config.yaml
arch: "inception"
dataset: "short pieces for a synthesised band: melody, chords, bass and drums"
time_shift_ms: 50
n_mels: 64
input: "log_mel"
spec_augment: true
win_length: 400
beta2: 0.95
learning_rate: 0.0036
beta1: 0.95
shampoo_beta: 0.95
max_precond_dim: 512
merge_dims: true
warmup_steps: 490
adamw_weight_decay_other_params: 0.05
Rows from block 5, named by matrix and row number. Each number is 128 + 24 x the weight over its row's rms, rounded and kept within 0 to 255. All counts start at 0. Numbers have three digits each. After the name is the row's rms in percent of the matrix's.
# b510: branch 3 first 3x3 conv (model.blocks.5.b5.1.0.weight, 52x26x3x3), inputs 13-25, a 3x3 kernel for each
b510.0 109:105128128128128189128180128128146128170128128128097046128128128092173128128128084117074128128128139088128128145128128128128128084162128128164128128128116176128128128190128128128128128151128128128128128128070128128178128128128128107084128092186162094128128149128128072128128128090128128128128161176128128084099128128128128156086142100103060128128128182
b510.1 102:087128128128128103128081128105128128128128128128128128128128089155128128173128128149128128128128128128094128128095093128128128162115089128089128162128128128128128128128128128191105128128128128092145089128094128128128128128128128083128128128128128128085183165091159128085087128128088162128098128128128084128128128198112128128128128173128188128221128128
b510.2 101:128169085128177165128173070152128128128128128162128128128128171128108151128182084128128128128128175128101128128128128128128128110160162128128128128128128128128128060183128128128128181128128170128172128128128128128054128163145128128128128103128128098128128177128171128128128128142094128128128128128128128128128143128128128166092128128128128128128128102
b510.3 084:068128128128128128128066128128128128128128128128128128175128164128128128128128128128128128128166079128143185102165193128128128128128128128162128128128128128114128128128128094097128128128167115128128128128128128195015128128143128128128079128128128128081128128169128128128128128128167128128107105128128128077128128128128128128128050183128128076128128128
b510.4 097:128128128183128128128128101128174128128128128128170164128128080168128151128128047128128128128128128128102128041128128128089128128092128071158128128128177162097096079081128128128128128128103128128097128128128128128128128128128128128128093169107074175128128128110100128128086114128128226128158081128156128128128128128189128128128128128187128128128199115
b510.5 099:143128128163128128128128082128128128128106128089084128085128128128128128191189090128128128128128128128128128128083128128169142128128128110107128128128192128128128128128096166128082128170128128128128128170128128194107128128097128128128110128128128128128128128128128168128128128108167097128098128128157128128128128128128087085128091128128128128128128128
b510.6 099:128128128102128128128128128128072158128128128128128070128128189190089177128098128128128160128128128168128145128128128162128155083128067128128128128128128128128128128097128128107128128128160128128128128128206128068152128128128128128192128128128103128128128128128128128128128128082128128128128087128074128128128128128128160091158093128176128171089128128
b510.7 098:128128128128128128128159146128128099128186128047128168078157128128128128128128071100128171128165151094128128179128128128128128128128128128128128091128073128128128128128128128128128128128128128128128128128128068128128128128128128128128128065128128128128128128081128128128128160128099128080128128128128106128166057128128152128128128100128128128128128128
b510.8 105:128128164128128200128128154128128110073128128167162128128128090128096128128128128128070128128128143128128082128128144128148128128128186128091128164128128128084128128128099128164128090128090128128128128128128128111128091128128128128098128128128186097128182128128083173128128128110169128128161128176056128128128128086128143112128128168128128128128166128
b510.9 105:128099128128128128088128128128144128128128128128162128082128128061082128128128161128128184179128079179128092105111128128091128128128128128128128128128205128128128128128128128077128128128128128128128128128128128128128128128128145128100128107128128128128155128128091189128128128073076128128164128128128155128128128128128094128128096128095128128128128128
b510.10 096:128068128128128085128128085128105128128103128128128128171128128128128176128159128128128161160128128172128176128109194088156077180128128116128128128128128128128087146078167081163128128128084174128128128170128128128128128163170076128128102128128128128094128128128128128128128128168128100128139110111128128128128080128128128075128128128128128128128160128
b510.11 101:128081128128128128066183128128109128170128128078128128128128128105128082188128128128128128084128128128197128110146128128128128098095128128128128128083128154128128128128128128128128128128183128128128128128128128128066128175128128128128128128177128128128128128128128128128128089128072128128164128098128128128128128128128128128197128128128169128128159128
b510.12 101:128057128128159128178151128128128128128128128128128128128128128167128128128128109128128177128128128128128178128128128059113128128128128128128150128128128194128128128128128178128128208053128128167098155128128128082085160128128128128179216128128128152128180173128128128075128128128158128128169128128128145128128128128128128128095128076128128128079162077
b510.13 108:128128128128128128090128128100101128159128119089168062128073128095128128188128170128128076128128153128128128128128128128110128128101128105128128160128158128128074128128201082128128128128128128128099128062128128128128128103160128152128128128128095128128128128128103128128128128128109128128170152128128128094128097128128128107128128106128167128128128066
b510.14 108:128128098128128070128128166079128128101105128179148128144128128069128093128113128128189062128128178128128085128128128128128128163165128074128080159150128128172075128152128128128128166128128148128128117128101128128128158128147128128152102128128128149128128128128128128158128128128128128128128128128128197128128158099128172128128045128090128104153128128
b510.15 101:128128128068151128128128128128128158094128128145070128128092128173162128170128128171190128128128128128128128128170128173080128153128166128128128128150073128128128095128086128128128074146128128103158128128097128068128128128128128128188128128128128128186128128128128128128058181147128109128128128194128128128128170128128107128061128128128128128128167147
b510.16 103:128128128128128106172128128128128128128079128066168157128128074128128128128128128128128128128165128166128128067128128105128192092128064128128128078128128128101163128209128096128097128128128112128091128128128128128128128128128128128163128128128128159128208128128128128149128128128160157128128128128128128062128161128128073128128128109064128128128128077
b510.17 093:128128128128128128128128128096128128128128128204128092128128069128128092128128098159128128128128128069128101128128128128128128128188147128128053128128128056128188128128160128128128128128108128128128177175128155128128128174128159175176128128128128128128193128128128128128082128094175128128087128170128128128089128108128128128128128128128128128128128128
b510.18 101:169128128205173128128128055159190128076162128100075128128128128128077128128128128128099128128128128080158078128166128128128128128128128076128053102128091128128128128128128114128128128188128128165128128159128128128097128128147160128128128128128128128128128128115128128128176128128147128076102128128172128128128128128128145128128141128128083091128102128
b510.19 104:111128128128128128128128172128110076128128128170128107106128069128128128128128128086128128151103128166206128102128128085128128128170128128128128128175128128128110128195128155110128128173128128173128176128128128128128128128128128128104128128128128098128128128096147128128128128128128164128072128128128144106128128196110128128128151128128091128200171084
b510.20 082:101167128165128128128128128086128128128078128128128128093128128167178128128128128089128097092128128128128128128128128128128163128128162128128128128128128173128128128185202094128128065128128137128128128128128198128128075128128128128128128170160128128128096128103128096108083128128068128128128128128128083162128060128128166128128128071128128170128128128
b510.21 101:160197128128195089128128128128105128128128128110128128128224149128097128128128106128128128128099128142128128128128128128183128128198128128128128128104128128128128128128128160128128128128128080128128128128128128128062128095128128128128128128128106128128145128128128112128128128165128128192128052107128172128149128063128174128111128128128158117128089128
b510.22 106:128070128128128128128128092128128093095093128128128128128128128128128128128165128128128088128128107167152128128128128128128128110128128128128128128193128128128128128128128160128128128128128128128086128128128128128128128128128128178216128128128128159128128128128128128128107128128128181128089128128177128128128128128128128128128128128128128128128128128
b510.23 085:128128069128128128128128128128128128128128128128049128128128128128128128128128178128128128165128128128106079128128128101128128163178128128128128128087107128128128054128085169128128088128128128163128128128128181177154084128128071128128128128128128128128128128147128128128128128128083061166128128080155158128128128168128128128095128128128128128106128128
b510.24 099:078128128128070128102128128128128128128128128089128128128144128209128104128128095128128128128128165184128128128128128068128128128128128159128128128172073076128128128128128051090086128128165175173200156169128128128162128128111128128128128049128100128128128101128128128128128128128128176128128088128128128128128128099101128087128128128172128093128128128
b510.25 087:128093128128145075189128128128128128184128174128128128172147128128128128085176128128165128128169128110080128128128128128128128128128077080128063128128102158128128128128069128095128128128102093082128177128128128128128128128128128164156128128128074128128054128099128128088128152128128128128128128128146128096128051128215128128128128128096164128065128128
b510.26 107:128128128128156101128156128128166099094128077128166128104128128128128128128128128128128128128128128128128091128128128128111173128128147163128128128053128071091159175077128128128128128165078128157128128116128128128128177172128128128128128128080128128128185152128128128128128128128128128128128154170128128128128128128128109128086096088128128128193128128
b510.27 107:128128069128128128147128128128128085128128128128171128128128060093128128188128099128128128128128128128078128085128128128102128128128128128096090173128144128128128128128128128128128128187093101161128128128128128090128183128128159166128128174128128128128185128175166128128154128095094128128180128128213128128128128111128128128128128095128128086128128128
b510.28 094:128128128128128128128128128128128074128128128128128128128128128128171128128128128128128084128201128092170084128128128128128128128128158128128080173128128128181128128128128128062128164166128128128128070128065128128128128128128128111128128128128128128098128128128128128128128128101128128128009067128128128128171128081128128128097128070182172128128151128
b510.29 106:152108128128200144128166073128163090128163128128128128098128207128128146128128128128128054171128095128128081128128128128128128128206098128128181128128128128128128128169178128093101128128128128128128128128128164128172144128128128128102128128080128128128128128109128128128158128128128088128128128152128128128077128128128100141156128128128128128128128128
b510.30 108:128128128128102068128128128069128084101152162140128128128128174128128128128088128096128128128178128128128150076076160128128128128128101108142128128128128128128078106128171092128128196128128128111128128088081081128128084128145097128128064221128128128128128150115128128128128128128128128145169128128155158154128128128128128128186128099128145128230100128
b510.31 096:128118128128128128128128043128065091128128085128128128128128128128128128128128155128128164128128172128128071128128128128128128128192128128128128128128128128128128128128128165128128128128128128128128128128128179128128099141128128084077164128128128128128128128128128053128128128128128165128128128169128048128158128165087194128128102155128128128128128128
b510.32 098:092128128128128172128128128128128161128128182128128196128128128110106128087128128128161128128072128128128128128128128128128191128128095169128128128128088186128128128128128128195128128176103128128128128095147128128170128128094128128128128128102179128128128128128128128128128096128128128128128128128128143128077079128170128183128128128128128088128128128
b510.33 098:128128128128128128187128128128128128128108128128128128128180088128128128128128093128157081167144128128128158128128128128160128128173128128128128128128128096128185128128172128189128128162128128147128128111128128099128128128098057179128104128174128128128128128165128100180128128128128128128128178197128165128128128128128128128128128128128087128128128128
b510.34 113:112128128128173128128128089091174128128128128153128128128170168100128128128093128128128098118158071074128128128153128128128128128128081157128198128128128128111063128128170172156172128155128191128093128128128128128128128128128178128148085128108128128128181128150128128128177084201128152064090128128128128128128128128128128091128128128128101128183128109
b510.35 111:128128128103181128186128095141128105128128128128128128086151208087128172163172128128128128128128128168128089128149102128128128128095070128128128128128128128151145128128128128128128128128128091128128155128128128128128128128128111128128128128128128128086128128161128128128149092101159109128128128159080128128128196128128128128092128128085086166128150128
b510.36 091:128128086128128178128128128128128128128128105128128187115128056159128128128128128128128128103128096151076128128128128163083128128128128128128156085128085128194140128128165128097128128128128083095128128128150128128089128128128083157128128094105128128128128128128180128203058098128128128128128099128128128079169128168128128128128128128128128128128128128
b510.37 102:128113097128088193128128155053128070107128128128128167128128081128128128128128156085088128128128128128128128152128128128187128106128148128170128128128128159128128183128128157153101128128128128128128128128128128128128128128128128128128128128128128128067128128128128128128157128096128128128206128128128095128128172128092192128161128164066103128097128153
b510.38 111:128128128128128128153221155128128080128106128128167128087128163128169128128101128128153128128128128128128082128128148128128128128128161128128128051128128128128100157160169069193176128128128101128093094128087128066128128105128128128128128173128128186128128128128128128151182128128128128087128128128128128128171191128128128083111128128128128128099128128
b510.39 087:090166166128128128128128128092128079100128128128128128128128128128128128128128128128082128085128128128128128128128111128128109128179128075128128158128128162128128128128128128128128128128155103115128128098128165128230128128128128174150192128128128128128128128128128128128128156128128128128172173230169081230103128172128128108128128128128128128128157128
b510.40 102:075128128128128128128128128128184096128080128094103128128128128100128128087128128128105128166128099128128128128128128128189128175168128076128128128166128160128128231128091128128128128087128149128165128128128128128089128128128128128128128128128128145128161145128079128128128065128128128128128128128128097128128084128128171098128098174128158128128128128
b510.41 097:160128128091128128128089128128128138092128128128190085041128128128128128155166128128096128128128128128128128128097084128128128128128128128128128128170128128128056170128095128128128128183087128079128128128128128128096128128128128128128128128128100128128128128128128128128063128128128146169164086128128128072128128092128128166128089181128128128098128128
b510.42 086:128128128128128172128128094128128128128128128128066128128128128068128128128128081128128128128128128128155128179128128128128114128128128128128128128128128128128128191128128128128128034128148128128178186128128128128128128128076128128128128112128128153128128128128128128128195128128105128128112128128128128210128128128128128128128151102089128128128177128
b510.43 102:171096155128128128128128128128128182128128105128200128128128128128128090128128161097128098181090128171128128128150128082128086128143128128128128094128128128128128128163128086176076128089128128128128081128128128128181128128128128164171128128148159128185152128128158128128128128084128103177143128128096128158128148128104128128128128184128107128128128128
b510.44 108:159128128160128128128128128090128128128128128174128187128091053128128152128118070128128091128128128156128128128185128128161128128128128147098172128128115128149096128128128128114088128128128128128128128110128128128128128092128199128128128128128161149128179128128128096128128088182128167145128128128192128152110128176128128128150128204116128085093128158
b510.45 104:090128128128128128128128128128128128128089128128102128128147128128128090109128128106197128128128128128183128128101128128128144128128094128128128147177128098128091128128128128172128128128128147168098128159128128101145097128128128128128128179140128168128128128157170128160128128128128083180128094179128191198106128128068128128128099128128128128169147128
b510.46 099:091142128128128108128128095128128128128128128128128184128128128128128094128128085128063128128128128128128128128098186100168146074128128128128128128128105128147128128128128177128152128128128078128128168093128128128128057076178128128128128162128195128128128128128088128128128128128128128128128128103128098128093128093128087128092149128128079115128087128
b510.47 085:088128128128180128128170128128128128083080061128183128128128128128128128128128102128128128128128128128128128157128128128070128128128128128128087128128128128159159128128128128096181128128128128128128128128128128173128128128128128128128128128128128128128128128082128091128128128128102128128128128128128128128128128128128162191128128128078128128128128128
b510.48 091:128128128128083128128128128128198128083128128128128170146128128128128128128128059179194172128128128090128097128102128128128128128128128128174128079092128128128128128128128192128228128088075128128189128128147128128128128128091128128128128128128128128128128128128128128128128128128128128063128128128128128128128128169160128180128128128128128128128128128
b510.49 105:128128128128128128128128186090128128167128205128128086099172128128128128128128128128105105128128066128128128128128128198128128128128095128128128128098128128128128169128171128128128128128128147128128128128090128128128128128128128128180128101128204065128128128128128128077096128128128173182128128128128128128163128128071128128128194128128128128128107151
b510.50 099:128128097128081128128128128128128128144128098128128128128206176128128128045074158128128128080076128128128128082085094128128128128128128128128128128170199170128128128128128128128128128128160128128128128128166102166128128128128128128128090186104128128128128114148087128128128063128128203128169092155128095128103128075108128128128181128128128089128128128
b510.51 103:128188128128128128089128128171144128128146128128128152128128128128128128128128099128128128113085128128128173128212151166142128088092155128128237128128128081128128128128128128099107128128128128147128166128128128128128101128128128128128128128128128128128128128128128128172147128128101128128091128104128128156128128128128128128128181128128128098128175128